Weights of a small self-supervised image encoder: batches of 256.
Rows from block 5 of a small self-supervised image encoder, named by matrix and row number. Rows with one number belong to one channel. Each number is 500 + 50 x the weight over its row's rms, rounded and kept within 0 to 999. All counts start at 0. Numbers have three digits each.
Before each channel's rows are labels from the 100 images, of 14848, where the channel reaches its highest value: "top examples" is what is common among them. Only what is clearly more common there than usual is listed. The data: rendered roads seen from a driver's seat, with toy cars, trees and houses.
# convs1: grouped (4 groups) 3x3 conv (model.blocks.5.convs.1.weight, 144x36x3x3, each kernel summed), inputs within the group 0-35
# convs2: expand pointwise conv (model.blocks.5.convs.2.weight, 144x144x1x1, transposed), outputs 0-143

top examples: dashed white line; vehicles: zero
convs1.14:433453474482507533482560569527506539435519535478478512581489580502591511496509503312524549453493499517505473
convs2.14:454579526458546435482465463580463469498453516468514547516539490478474550491393602457443569550447426559541506471568500458549435535522572367513505601504494545464462534454518518530465530534441511507535523610457518520519584539477569486423572473499538386493509414453554577490450525582491523418466426422609465491390536460502480556496532495489547449561487470570523489537450530490495468507516535501438617509503446400493530534536603524489512

top examples: bends left; solid white line; vehicles: zero
convs1.52:468530428522526515581521511531469476548468426532496429591390446510539439415518560459556463492483510441442562
convs2.52:480587558500589505515517543509414549526560559482510514497600583523575499504537504482403407533509586497626415449458503497577588558567513496510484554567449520477500538424510480582507560551590486539479613508465485487519484492537476517454489567570514586494481556509579484497508402508508451506436483511602510486499482507541461530538558419539479589558423579524484551461457537518592545491400466496448395524457493577442451452494484536505517

top examples: bends left; vehicles: zero
convs1.105:488516441561462525544517483462543548524442590468592581513540469518547591554518501514553572487537451544384501
convs2.105:499623532485560412569483518553601464496556432475487470535563599534582509510525508521414488450417514499547435480496436507503573438526466532485457487545524524531477432363469466463603502537504487598492426366601493510496557429402444477540490458504533523549500432471428552472533496473433524483601508476403455490405518521514508469505552516547479475557460506483546451499474478496423531484464481491490398552488593510467437493475418436516530

top examples: crossing stripes; vehicles: zero
convs1.95:549542482510406473508560437482460551549549484516552490514522478558514469452520525424443376496626498517573477
convs2.95:580548487477472542511592462453528468576581596442472537500490549525490455472508464387439420460548540551475477434450616546471492527477540537529488493496477567477502582505492523504551502528522534560478519464471538562477470475449517645551507401532492422507565572495447527604451478466475523454464569468503493520497493436495501530476474489450604567499458635522541450544463489475582491528592442556484511519405524652515474458458604500507522

top examples: vehicles: one; bends right; snowy verge
convs1.143:509555474400450451537475510360462478494464544426501512366489560493454497512510502525541517444417511524467482
convs2.143:480466516454432452469460674533543462524567436592543511479501465527510476638546479396567498464510562530477474451460560505421514475532474485516469500494598478495444447479564609543550519564554399437511492513526512442555504548420510542432549477410530558429501492592547442526533604528511566589498474516442478555554429528483477459458498450519553507487521444458476441474552577477529458547515466554582539450454477459471481489569551583494524

top examples: vehicles: zero
convs1.21:404583419474474516499476448495602484470456487574540404517431495479489500466568511536514380525478478467515455
convs2.21:536444482493478513483549524545501453510514561467504585551484497559516494502531588454518423551548509495497619465525432585382542502537486459574498570428522519531482467401536514526483581473518524474629596637522524439564478510499508458455549500461507363474484539492506430456497516562587489445481443552593538488472581487562474451494484491562516460538474513603571500561418510515534509545571536484487546556537445519433501634448524499455474

top examples: house; bends left
convs1.73:435528537453549538487422541542492390500540480479504428506440523511469444485453379519465453462418574514520432
convs2.73:337480546529566623428533431595594440496536500456497540455468458515641476518511512474484474520496532515498463532538468485562557490498578504483505581538530466485401460435568538469443503504486510512424482511583532526538508537494519478459591512458618475558582534466539524536410482512566520541456588518463482500443487505569520540530378532424497478456468517464496471434492531498453484486491529600509425517414526549433587510563425484441464

top examples: solid white line; vehicles: zero
convs1.63:499387511509557509527508512565406483530413506555536614522533483539609509509545517569496486537455511528519419
convs2.63:514513452621529557494462501444461494407446467531441515481556538504649512539436486487560481568482534456447501505520505441483525503421521515487524525446454499477462485558498525487531423476469479532466516554484495506515491564511558443515427425447599426559391509528485536513525462488525374411491524462485530728469405536410430552519495490494510526408469508508535494464504546480508477541391466497482547452479551470489493448537450491544610

top examples: double yellow line
convs1.6:548370506500516478472483487495461466473444478410541471501531520598517529639513513495507533556562570536463435
convs2.6:525473480512450464526461482483484490613510495603562524595544541434430488464527408439489459565496483413523476551600466478515415506542497559534490580485398549521459501545500473554520482486426607446510471465529618490601557427497460536433527504470476503455507500530490535485493590400516503556469526512540571470493486467383560402526446569523513503527469574474553491438494470524474521475555503538545527419517623514451585468581511523498386

top examples: snowy verge; straight
convs1.57:444542449465466457571466554481483539518484491558527535518506502401400525426405452414505385522485492521469524
convs2.57:446462433523408590600524541447541436467600499461498584531526503398515518595526505542429486503450437542524486534445496438438446457510612517478474462492466474572467463499510544420530488541498426475463515567559582513506476516444483484463531533560538496527550449476567482535562525453495534522441417476450458497545561538643408445461465467454646635543545526498402464457529542544572518446491540521439482506457446544520475497519481495461493

top examples: sandy verge; vehicles: zero; crossing stripes
convs1.49:602488428467482492477592438431442430480496492540461520542541486505514455484539524560540462488504435548356525
convs2.49:483443492513251566612489506514525524491501506453542427500442510590447500483516512571476458521451471497414512494462522482599514485528479512376546525663452473454495538390476548476520468502454486541530428499523567553429456495456501509566495490493452546499508492414402454466453509462442460536573538513518556560466570460532489476446497537519517443471470457519537459503444546489487493491446536451531495495603533459547510568453581508559521

top examples: line: no line
convs1.88:478528527551494498443537482519430489506492442536519484521400556549461589560383552535490456391548507580506519
convs2.88:469441534496494364460496558502451616541439448441518470499606568477529554469487597535527515547534533398539481513513450406516475456513507513531500477517463598544545586453518463512442510525457540527517537566507430475440546544463575523515529556589490596445519484567491548525542498480459551519431454490547492500490505586460448513425583479538465450583561491574533438482568432558408461439493486527549490459519529456433586429487559582572583

top examples: tree
convs1.28:497372372521493551472466542449421531539542493541483481414512531568487594488456461519528528515513508522578480
convs2.28:458544518435479434519420457537484464611481491496487475506406514515512468440471470533422438591421620457555443513516541464602422448506523402555525487417519613454377475529496506471395495496492450479490485514479504502500529523471467494534563473542548427429442456492537523606373453501528434472519453478462468554463543384541494491528417406461494434501565516437434502515469479497497480491510614513430466468510470439550481498544485475560531

top examples: vehicles: one; bends left
convs1.109:529487490534533429579498513329508517506597569484459495518559488545479436474445489478526459495502428453506570
convs2.109:527485502418541541448488549428509494479627411491562492476553600490456589564528491497562416490424596469547522519393671418384491543546502583480489497508560526523591458490516525486541463480592526510469528532471479544408483473411500569440514419541510452480541524488521527524524421467480507486463528531575503503500665515492502512478467470461535569449539487473501503509480542483579508527463480551449392490438533472550496487488445505555495

top examples: vehicles: two; snowy verge; dashed white line
convs1.78:392508510495483487438418477516518431542471431427599514543543378454468498457427514567540485502516535519527533
convs2.78:595405434482456530338553516520549548479484441520611475493475480488437447572540544391499522407440489502525471531505455514467474471473539526562518470549491537484563507509503540411513486449499508504544391515474511454429531475513496523467552458505492515443503520444378498522442479505546533452471537378462574592485525468468502448540461445474545512435431506473444477495478479515582404546488463350521552494490544530436607589481410521525467

top examples: snowy verge
convs1.72:446546460514595472489430510524497522488514473453559489444515439464550519550490416474485519536558468467323485
convs2.72:533489437562514514527433548596581482434574508452542536495548533458524438539533447595519483575432577416578528572425554599430646547500506498507408479512449441420566511444520533526594450502489432457456457457556465595496498476450506489456519407504460491544436512479501430502527457458402550448538444494586470521554512516453539422520553561579497479503556479453510510504526572551504490546484569467475495466517515508528517558509557370484491

top examples: double yellow line; bends left
convs1.79:506393524522473489604491465492459510439480528512409490459521445495512532572384510447430401499551492475468545
convs2.79:497557495453420471410532550553490523558504515499506473483456394388452473438464435487473461509483519323491523566548465449501454601571500429594554567577556456514480455431568574435532477485501545557530489496496564456452434444546454431482539437486439526514547543489510564479565553467482471482435420573509484490428467582452527523427471570503490469564523504493562472464477502549563470557485444524495544511488529406415576452451467440450454

top examples: straight; snowy verge; solid white line; vehicles: zero
convs1.86:496568514560518493516508597534508547494443512439556506474389455467573593544435557460491392506529464465500540
convs2.86:559492513525518450518404523527424527455504516500467493462606486567608386514503426562516560567594428569521460520516551477597521514513494572464574502488586434480579535440492495529500468445577419571517479485494431554567552497463471497423417507413465546531563458500425522523512536521500509432583463482466463524449482464484431507507565573492518449489565518507597515603472526501505497527436445489426464501561499337480506476505481581443463

top examples: double yellow line; sandy verge; vehicles: zero
convs1.94:482392445506439499544533492565517483451463444495433558502575531488512477581611529424461501469568429502547536
convs2.94:545555488490472528510594490465494601524595458508579622451442527393553430530483487508504566512378477454477467439469521506485518419591529518549536461536482454512577497404418474434521487415636556532524476447513489472539553441435430413507501437498544555442502527490424463506510539511554460522442465508516445496541513540497501435464427516518577499536435480508466453487435446493462492497572414550462475554470495508466510438435530385457394

top examples: pine; dusk
convs1.103:512527532532611489440431539547510511374557450526473389503439490487482417527474500515582494484436463481477521
convs2.103:530393522569469445419477515545528459534444529513495523567476521530533471417454507435543519435433549593620506454490472449532541473546500448477467421493504531526451533446495480531390515573420471481605437516471458536429440458525463462466491445485610525481478532531500467547571519457537522457414504493455551523380545489631573483595476548557544474456448522392478548494524449499554470550451543520512515505419508595513467438528563508515601

top examples: bends right; solid white line; vehicles: zero
convs1.39:464531479509427606511505482454521508455478527395419539527497468588501499427457453545392521449540540482576492
convs2.39:471524481538504497567493545505555538442467532533501480504518472423536545515519513560502476561528483512466381548453456448524630502462526545442432529465500511448447491490525458506549504525528521523572575565487507476501502601509458499503516472522553480635495497418405569389410552497453533525574522579582594533510466497563472458474500508555521560585334453608541465565540578423526552496563508482519489516455464497467562600541499474587525

top examples: truck; bends right
convs1.90:539476466455626388509433433482487506495459571488496503577520600511538472513533552540429506419451491488529518
convs2.90:521518559567539506508482581441460454462501507445490441441454477559468399480529474421506435532541497533491401575541428468531498540501536530614562382490472542432464437547485541461490499527451505454534547454437478505529512558530484407554531462448516493471438446547512484455481476499501470531397483489592530513601471545513512574414538543596402447494556489522494445358527531427490570624526489441594526522511585422481469489454478489541532

top examples: tree
convs1.29:544405459466527518472463466463466505508485444512468419463486536593487445441434409410522431506523390523525491
convs2.29:544463578512518524538403498514517495546503508492463581511491505473514561450438602512447537449572593497484503490568469532515423561486559422552520452535436504508547601450558579512457540490465492456550535579571612486558520470492516388483490510485565536452533409502554529473530489464578434540564505461547443590464400524433509530528435500479493582609497524514472478511448475541448588527550520551529448527531562602442473620437535540491432

top examples: snowy verge; dusk; vehicles: zero
convs1.87:434407590495454517468517466465451451431457468524481412488509549489403504489495490457380500485497526408443511
convs2.87:491545529584461507571493414472490576438542507521426505427497529521497483432541461527509464515437387468462533651619521453483512497542443535526473467510534423472569489556529439381493422468520578462464526546515557458384483469408445560604512548488496483492535517543451451491504416478473471486474453460512501476475576512558479591460429549454551559509455436490445456447453495448503505497456550410497485573541421505579439556523537578557528

top examples: double yellow line; vehicles: zero
convs1.32:454472464536557475452504554494591532440506593478375516590538493476503477494489524442503420463506553428460573
convs2.32:522484519556522542448326553450547510533501560584407477472522505386495526477605430483466448568511517422510402560566543522563525444444422419503491538553509537560511538537519503558500579549466503480527498495466465491478505600570508501515478517441421464511578545411499496514511464521487511581494584612451576453532524500517610490461558543466443501558497553550429494468481519380510510516450428477531419465599466533449470526520492495501492

top examples: truck; solid white line
convs1.76:402533479483529447434520534473505478473411450485542527567529559547483523447528589561547606468401512486508546
convs2.76:544470546490495462477451560505519554415481484418436470506447503556483415467486473505549467591553400532500504588501499481540470537362482436427509416557578465511474435495457468597468529554502451505440477492488456503503491445525451478546503555531491524508407457583484501454482577508389481500471550415467522481548479458428553550500508554526507417471491472407517491444477537467427582585512451461477457539356616433538502544447469589475572

top examples: bends right; snowy verge
convs1.97:501534528556513552541560539506494414481417523487511438504469510517552600513429488517545449351443555479453483
convs2.97:503513623606472418491481470497521471403580524458461508559506490497483448466484473558457587605473460559497520494520499556573361446553493501555521418512514456509542557555567431495404450553483451500464407631443566504555551516504565520589521505535497416448510433488462573497478518512472510396527550611494529509486596594517506535524509491549516540527429551527550445511542490486459489503559557477506503566519522541554491445488511555455402

top examples: tree; vehicles: zero
convs1.58:457484387511578492520412488523495425482491520524470385454513520462496434414442491493523546451451487401528465
convs2.58:562530488417596492481396560601502525501588611492519525526530509600487600505538474538532596604476543538562499511538453475434588516481552453479466504472532471479473462487396506505473487490571563474491508523503550501545548551433527450446478531502482527435508494534567475505604600461451536495543516507510526503559446486481534455451514513481512459525493517461477526475533590631471587364428519442567548497462538502411400582505555515494568

top examples: vehicles: one
convs1.142:431537508450442509472417480611450522412465433538439488449532492364527517484472450529525500535560488461469519
convs2.142:572466612599468522547519584558537505447522464546554458447512486543485579497547466557463467530607437528465494448504477527430525470596637600492527514568446493509501476478511570556481529473495457490551508523497457536556531536514507451430569479483576565471515399524434497529447506461460522660528481565531541473618430475545520480415486495509478564530502456461557504488543466532522501483503537424498511454535513355504489553509554448580592

top examples: car; straight; vehicles: one
convs1.126:452657510449496552494502556438455518558466452504477558504493561455532523457445476474371466492492550515552527
convs2.126:462465400494504461525522621430481491562535485486446414505437486495492584494487516543480543469538542498500447408524556468473586424520394458525432537480594501474509450396432497528517596473588624511494490422474483531485456441521466545475551444475465442465462510460431450440481439514508508437544526485521491447425524464519542442554547512416451472512528485452495480473459492433440425526370514368534446427455431502494495441472578435443515

top examples: straight; vehicles: zero
convs1.124:441569479472535497406536552561423504484309462483516476450476467518547530429497505510480524516503506499461541
convs2.124:464495567574491461433481471609491451491456591515521499410524519494489502547500541394503519523509524513536599577467533487497472506499529330483484555534485464514471510577528478554516405477481469495516458417523550512532472579551504483549594543565522454442599493506477543565464491439478462442450583520560425458421446598521463495454555469501515516570485600608509550543522406555581509507555494508466505555477439622518539584470528447469492

top examples: double yellow line
convs1.119:549436521520519519512440570404538535519458577447540469519500497535554434463565425507424550364501481498519481
convs2.119:509576545545545398446467480544461611452568494446430518635450481461490631530473462514493677453489540440422509539457525395540455473477448520537476428511601424519606498517612492551524521575555436516542463443486490511475461519558573529513506459568433425511522533534477472482563494448496565485480529519428497513469457530460534511491512604532536410478505556443516503570520552530450470557475432479531518549500492522522446514489506567494487

top examples: bends left; vehicles: zero
convs1.44:450514559503520478504491476442494536474553540570500552526516481584510491688543458513494549505455439473581540
convs2.44:484597432534599506492566484566545418512523492552585401527499493461443519517556447396503520558499500599480470533555457558502556441504493551492552468445527551488457531553429543504501555431486455440616504409407560546483513503594473482577575464502468471572532444475471512554452439476413377524595535526506565512448448497536487433440550534567589448524481454472462430508427506455489512533480474479476552520458583518435481574525481498506574

top examples: snowy verge; bends left; double yellow line; vehicles: zero
convs1.47:442465499428463520477344447471443489470488496466436423496514525463490497477519475494535492574532423452517619
convs2.47:470454506612499434377501477534468513494453508563480447522457420542480542529451523460591461573506543447485555482513581478508487505561559545470460500418541583504510505614490527554510540395567540497533515450505524480400431520499531442477429432530493495500436441499504496487467522523531548525581591494528493557461470496506564383394540521543436543486511491452461523519530482576579512493467633493529420600434627552479450510501523458441569

top examples: bends left
convs1.100:457512357529448452508512521570524539459400470382481445495477498432509507575495526498504487511504430465426528
convs2.100:460552573496545460584497507518498510504498545469507552521475514461521511470565560434469479508546537501391539559465508562549523472504500459517605499438520443415540442547506450599524462573526416511537610427509399568567543513546532484513485572524508609558548575496524462485529514464563609508449580541520460456501435484508530541470544485604464509449496440477468488486477551575445443587471447486539542450522466471645549549436426479445394

top examples: bends right; solid white line; crossing stripes
convs1.36:495529441442391539430406478540543472599477478502523549439489458464518464555532471477457413459446520543419495
convs2.36:486566486482528538464540451493514475529484436527412413563452497452498613514517535569476504398488450570504520505493432508506502590543496490590508465449624476493510488434440531445516499478543432538435388592595469552566550532504440434523437458414609502474510482446453556565446444515442411544494422433496485472406483432522432531469452571594493549445465480579452434490505470472433540467535487509555523525476534522482545419574549519506502

top examples: snowy verge; vehicles: zero
convs1.64:538549437536416482421465386530533457570537457543503535462462423580534463512512501443508496456456481470458599
convs2.64:532452528432380518504425573499554481514477460453466522527556451566574428485474428488564433470561477477581445506466464503508458485576419502508422555506502529513491471540523600473557433484478505602496443533472469479398397416470558513499484566448495527471518459374501404538447513493612463513526558469401500433456434526433470482576423491404487513573545523454539489426545539534536485549465536524475504476575484474469550544505605482476433

top examples: dashed white line; vehicles: zero
convs1.50:547616483450501468449492499496432555507558470486501526471484524491578624605477521585495505576456548515524459
convs2.50:514549455481517593475507505504427533419426550548582469549485608500462504571530530458597500587508503549451592566544479516460542448328440568521529509435578565496518539542545526408459496509551460532492449460535524489530488555513516441565489437540424499563470494571465505432476487530547520509514523408525508396518398565471589444508523505525487474543515477553530542654464442500512467524400572462467497500493467462536556451487487523568534

top examples: tree
convs1.70:526436484504522494542500539481436532497488483433434470540641544483483604356505482485513498443499538450545483
convs2.70:493477523451500461445379613443420543493535489564434484450571451486576449536427541399520537521466567501419496552535512458482461453489457537534498591411418459549500483458460446444470467543544530426537463418543491491436470427395481467450485538501480493493490450490597485483522452510553458571470461351388447518531500500512524472527458430523571520480484563505495568569414409544497450421431531493450513491511549503516418523440456551513514

top examples: bends left; solid white line
convs1.68:509519441513449512584550549533519505468491479528503468495525447489477577316394472467525550499490548447496472
convs2.68:497521509537504441524485563439507519461558472471469558515511461443446422556462497545455475457531450629534488463494460405549477441520481522553494533441426386509430516487533494462412485512541446483481402466460526407426496418496483495510529432613491535434528472423601599601519453462526552496488451475458391417395496540538436529523513501435568518528489510499504552428503464484566520471401408502484564459505539512512489472593582578469494

top examples: dashed white line; vehicles: zero
convs1.48:537559495469468566434596516517477528589517460438491555492536425556603491534487480506515481485483610511456405
convs2.48:533559471467561526396443422556522446531409486558542490471458629492517553400502512489423439579492552510589435461515427521581585537496547472455452441534516530489491490437543462515482508434467504488423493530434472518387494548495445437546498488572477505503474540561468510490465439476488479475488444424559558502539533476482488533435457480513505531440477547486494403499389456421482425513426370530460528463593501587531422469524475599452557

top examples: solid white line
convs1.117:482468464482571358494476534515571418493566467519543491514464484541511458619487502550421485597517485515473533
convs2.117:422499514508524415444431463507507510408521483508477513510553429467526441550487501455513538525477434514438556577473495468510483528482481414575545519559414450466389524424514581505540478395514510504503500488566485475471511511501523531370592512440446447482474517430493583517457480498482506433549388465470546512509532599507438467510436501485424436452507520325428531542397406486500514515542533580466558498480445490537547549485463527377466

top examples: vehicles: one
convs1.10:496465491559527577533523482490509512488557418465515507537494530440624516505477447630507504519569546421458414
convs2.10:502451448408491513429462529517432540381552460558566474424469493515509525439535408519500508528502544557522512540470545485505593540445489477459443596577555558481537450499475469470410468482475450483489530410498482502516470464509478449464517454459485420497532459548466564405484451521388499522453559427533550433492643506484562363552526446495509524521553552514571410513480450478476513371526512473472556581585594482543495518477577481534540

top examples: line: no line; snowy verge
convs1.38:563466499458548487468457415417427441559467477461503506525517540374442493586476477488455410548520534532455477
convs2.38:541568453446546512456590571489475490438522523574475560457465509599469607488475523521486524538569566464492680516529504540589536470536506543481459428506467422453561516511513527544479469496533491437507442546491565483532484482470521521555494422463454477420478447566458514510441509518540514552451479467488477509499497578505525449428524492433493496538504585494524504678385534481521440493478372543488465446507534486518536446447509667541470

top examples: pine
convs1.138:451469511526515405464543467435519532479529476428554569523450578467542475511457392541451455545426596473470538
convs2.138:437525454561511543511519478531523457593472497469547588488394478485555543554522482495426515484420625409440541477489527547532470530489539449492578419519489492489507467503513554511575481394408522517469577521524525482489513476450555455475522415587472522537419542497484511467442482615484464549403545525486456521425489538686466439537550434568503514587458493446427436512519389505531518471477525439488469501466515422552525483523434550490560

top examples: bends right; solid white line; vehicles: zero
convs1.22:552447526438520524447541483453479483496414479449380473501485437499485470513409462400509472572498461425433446
convs2.22:525490509515438433517370519455486461524563539455437555472540527440504511549538488518580616524382550481471446480522456470493465518475507474453482539494472579542500423503530548466463482358528488553429473479400612439525509523536565581457504482497567494514444600477504550521534521485511512608462503583570479561429484576510506494408522510505511588547491467547438503522465539523522584553472452445572424532523360493507497503460591512454565

top examples: tree
convs1.0:479485440363533565436478509454478541519525443521494570401510475562484452539411420454549466509518462550510520
convs2.0:487453519519444512483485506509556566402474544447483488557525413498527448428508546548490511489533573537572554450480487524598454527436495449591490521498431462602578461487540483488476434443530380498399422499535552537451545456433501476440510524565526571491484464575479451571566373437500411570525457597443440546586514498491471584557440545500411502480480533525501575511513510468537567497514448525492530593538597511463494445553534545469560

top examples: snowy verge; bends left; vehicles: zero
convs1.107:478433566522579568524513487612425439449503530511563575493518495502469485527486513402465499452446570413486543
convs2.107:483525429488483624446478480511474555428478528506511537403537457451525614569531568482496524518545355510484548561554510499395421547470578571452446580452429533470450529442461437489476427515444460492427412538462509446548549518473429457524462475514584382518479456493463481476443570545445479442474434467505577492543545546495546432548513523528462461535404522515489454529493463526480446476473498415552499538503581482515501576470634523477499

top examples: car; vehicles: two; straight; snowy verge
convs1.127:530546567552484486537501517541465530607424463508501478449488527517455579575434592458617497472452535496515562
convs2.127:432517428623467524525573484460509511533446371523467475454429466408502542586505523457507531454489526549481541476502419565484509472480458519541562395479488465438502486492516481463489461522392519499476455496538528431446446437432439552412507545556515503524522566520494522479488482496448543515643500533452540513644502486509392505495484555451423462451521422381414580508542487545383450542448496483564443528472505507568529475483472496508421

top examples: vehicles: two; straight
convs1.93:503502571483463484510469511463616524549508457542492518517572568514472488468518582511585635611517454492476493
convs2.93:385417561449511532402431440498454485453372383489493443539497549508529475480448516425509517384411509561555545578490429469488473465523512468547501540573617522518547362496488537526467424468479555493472428499522466464447466440497499509604477541520470461486547479519580432474498481412460439478562575497412509481419497472411490480532488487503451490493526526417483453479494481523586572523522495452462463467461478492573604421512469506468514

top examples: bends left; snowy verge; vehicles: zero
convs1.136:437517454462457483556503478373485485451454511474481480567452486475426481505454546471462602450488456622455455
convs2.136:413491525493456563548425522524522486437445513461447523401485532484524511467471524510484549470517570447555433554496485584517536488546398461479465542466461494459480447564509530563529483417516486454448439572452490465530497510504467535467523535606470521614539498483564413452521544553508474528587442479536449439503473451499382408531447382439560534601318509551563540469498502429595486469470505500481435482463502495511491503444590564445498

top examples: snowy verge; vehicles: zero
convs1.129:502526507523492590522527556433483487620466475450465492460421524493506397457466564476371462467562491522516519
convs2.129:512502431402562573434540546499522523592502470571506487480463517490436492539512430518501468518500496464466441478545537431477520544418503525465485444519597539532544548524474519469532470536509575612481515532484380444450314471568418515562561576460496485578455539442519494396445446556400443504484574481476503498536503501481503470503542516536493461479492441516502585438582553391510368465437541471548534560468542502491472458464551540547533

top examples: vehicles: two; snowy verge
convs1.7:598529545499513447556436413486577519434437531412500430454502536530523537519477456568527508545593479448445510
convs2.7:435549429450516551505515400420541473534525565594463495504475434441457497514509636464541463430535474461624487497542408502460559527507485520429547560520531520502472522431454516460534483468416476481561456476532523595599426592480493475412513520461559597509493528582452489437510629456485507418554498448469468586443462471573485550539502551487472519412500527476456431473513498466518434452566490515528482490494538550486482460465579404553584

top examples: vehicles: zero
convs1.106:461483444498398389459381534504488527478513397457493440509441509453445447485506527525555523476436446532467534
convs2.106:507613568469493481553446565537538462495557579490553546528557567467445548443481464484514445465572595493471502450502506488548506600445521450549529549563569473448523501402524548513527564450545536593518644539494558455484477577479538471515571543541482539554516588594466522525449519438474455414489436499472542503543465509499528482393572502584494428421503481490475485522372473513576488540533399525486484440540463475597403535490531508509521

top examples: crossing stripes; snowy verge; vehicles: zero
convs1.99:504480555512443484542558454515483558572519467480481445415475496472451431507541456520486445432456412495647450
convs2.99:553513486520528545438514552303459482477488470428455479531503519469516531487321548477488515503465477497479533447586462521431529570542471499448460516492442546544545550510513577468438637468496549572496565396516531542487496471550581539542435518560461488465516391531477524524542570555491429469527459547528580596526503442479530570518465543479499453425514489600503544540511470481507526444468507449511512569541562501469532409409572466511501

top examples: double yellow line
convs1.111:583468447488429405482559542619440484491548520398512550498506492530496456513458456461526458554478545578506560
convs2.111:563498485558563452532461508385392496452554497473437512441516458496515515524547442500443487505506523521524490482456539500537522514493548556538527493444472501427459519575585388537501528515478440503489567490340457510523520507549584449516475420554524486525404410479472617493476574437525382562518454543503481482521466459492516421477493561522475395470505412509484538419487553467512557475460496477542376397474599503571547500569495526418475

top examples: truck
convs1.27:428509509487468541513483458516479487534475450458516596515418535388446479535561476557443477436573404463568454
convs2.27:447561457543535502442484518567568504456511559534492464448461502613409490575430486419431504602524513486431618523586441509507460497506450501408500472451580368500484522526481593509476501410557499520499541554482426481507500502488459499457530509411473533496569538479598439505500575561478493500446461444425490511489416516458502595401491433474495441473538555458461455540573566484501421461510529587584466545489479455469545551440528562449448

top examples: house; snowy verge
convs1.80:410463466492563543501518572491502490373486443522494538513517506457558495548535515436559541454389452418450538
convs2.80:502472442446564424498543555520483526519534422443444541514462506500569521593498562413504543478573501551490486435461516512435456462506457408523630542414535462433466479440570554434415499521495486469460517508526491443561590528465475423480493572544526549507558500570576530518440497517519594485481460525436447501476440484527476475637434487521536515557494492465517616413441501574574506344516501589434478528451464534519445435491501494455497

top examples: bends right; pine
convs1.112:541432410477488479445515552457511498525417488484475478495491468381526489443588544468444431478555544595572496
convs2.112:530529400515480510489575470522545444539479501532475463499435542550547479461522547486478410453626494495426376523469487542476500454502550445411497540487493461530555393490531481495533492457470448429500484509559516502641537522475516626462483469450474549521548429527448421549496522530436567537556593444422535444544432402456558482512495441519408443490492566482545416518488551461452509444572535508599515555464487399504563521562545450547469

top examples: vehicles: two
convs1.104:427480482574528509535555511544562526447450587532430444533482640502550552547478497531465476398456492510494522
convs2.104:498512473480484403494442572512521479495553531485522497553535428474452590509448462459529577566633526476544531517532565459505461468512553491472503475492497470428497500469541462493498534567579442563439515518480454440547493428558588599519518688664460450464464492523478544436606426519491470396475484499482510476593508460503497467481624593599556450522503476515510526519440527501505553486464480436535545513512473564507493464503509464431559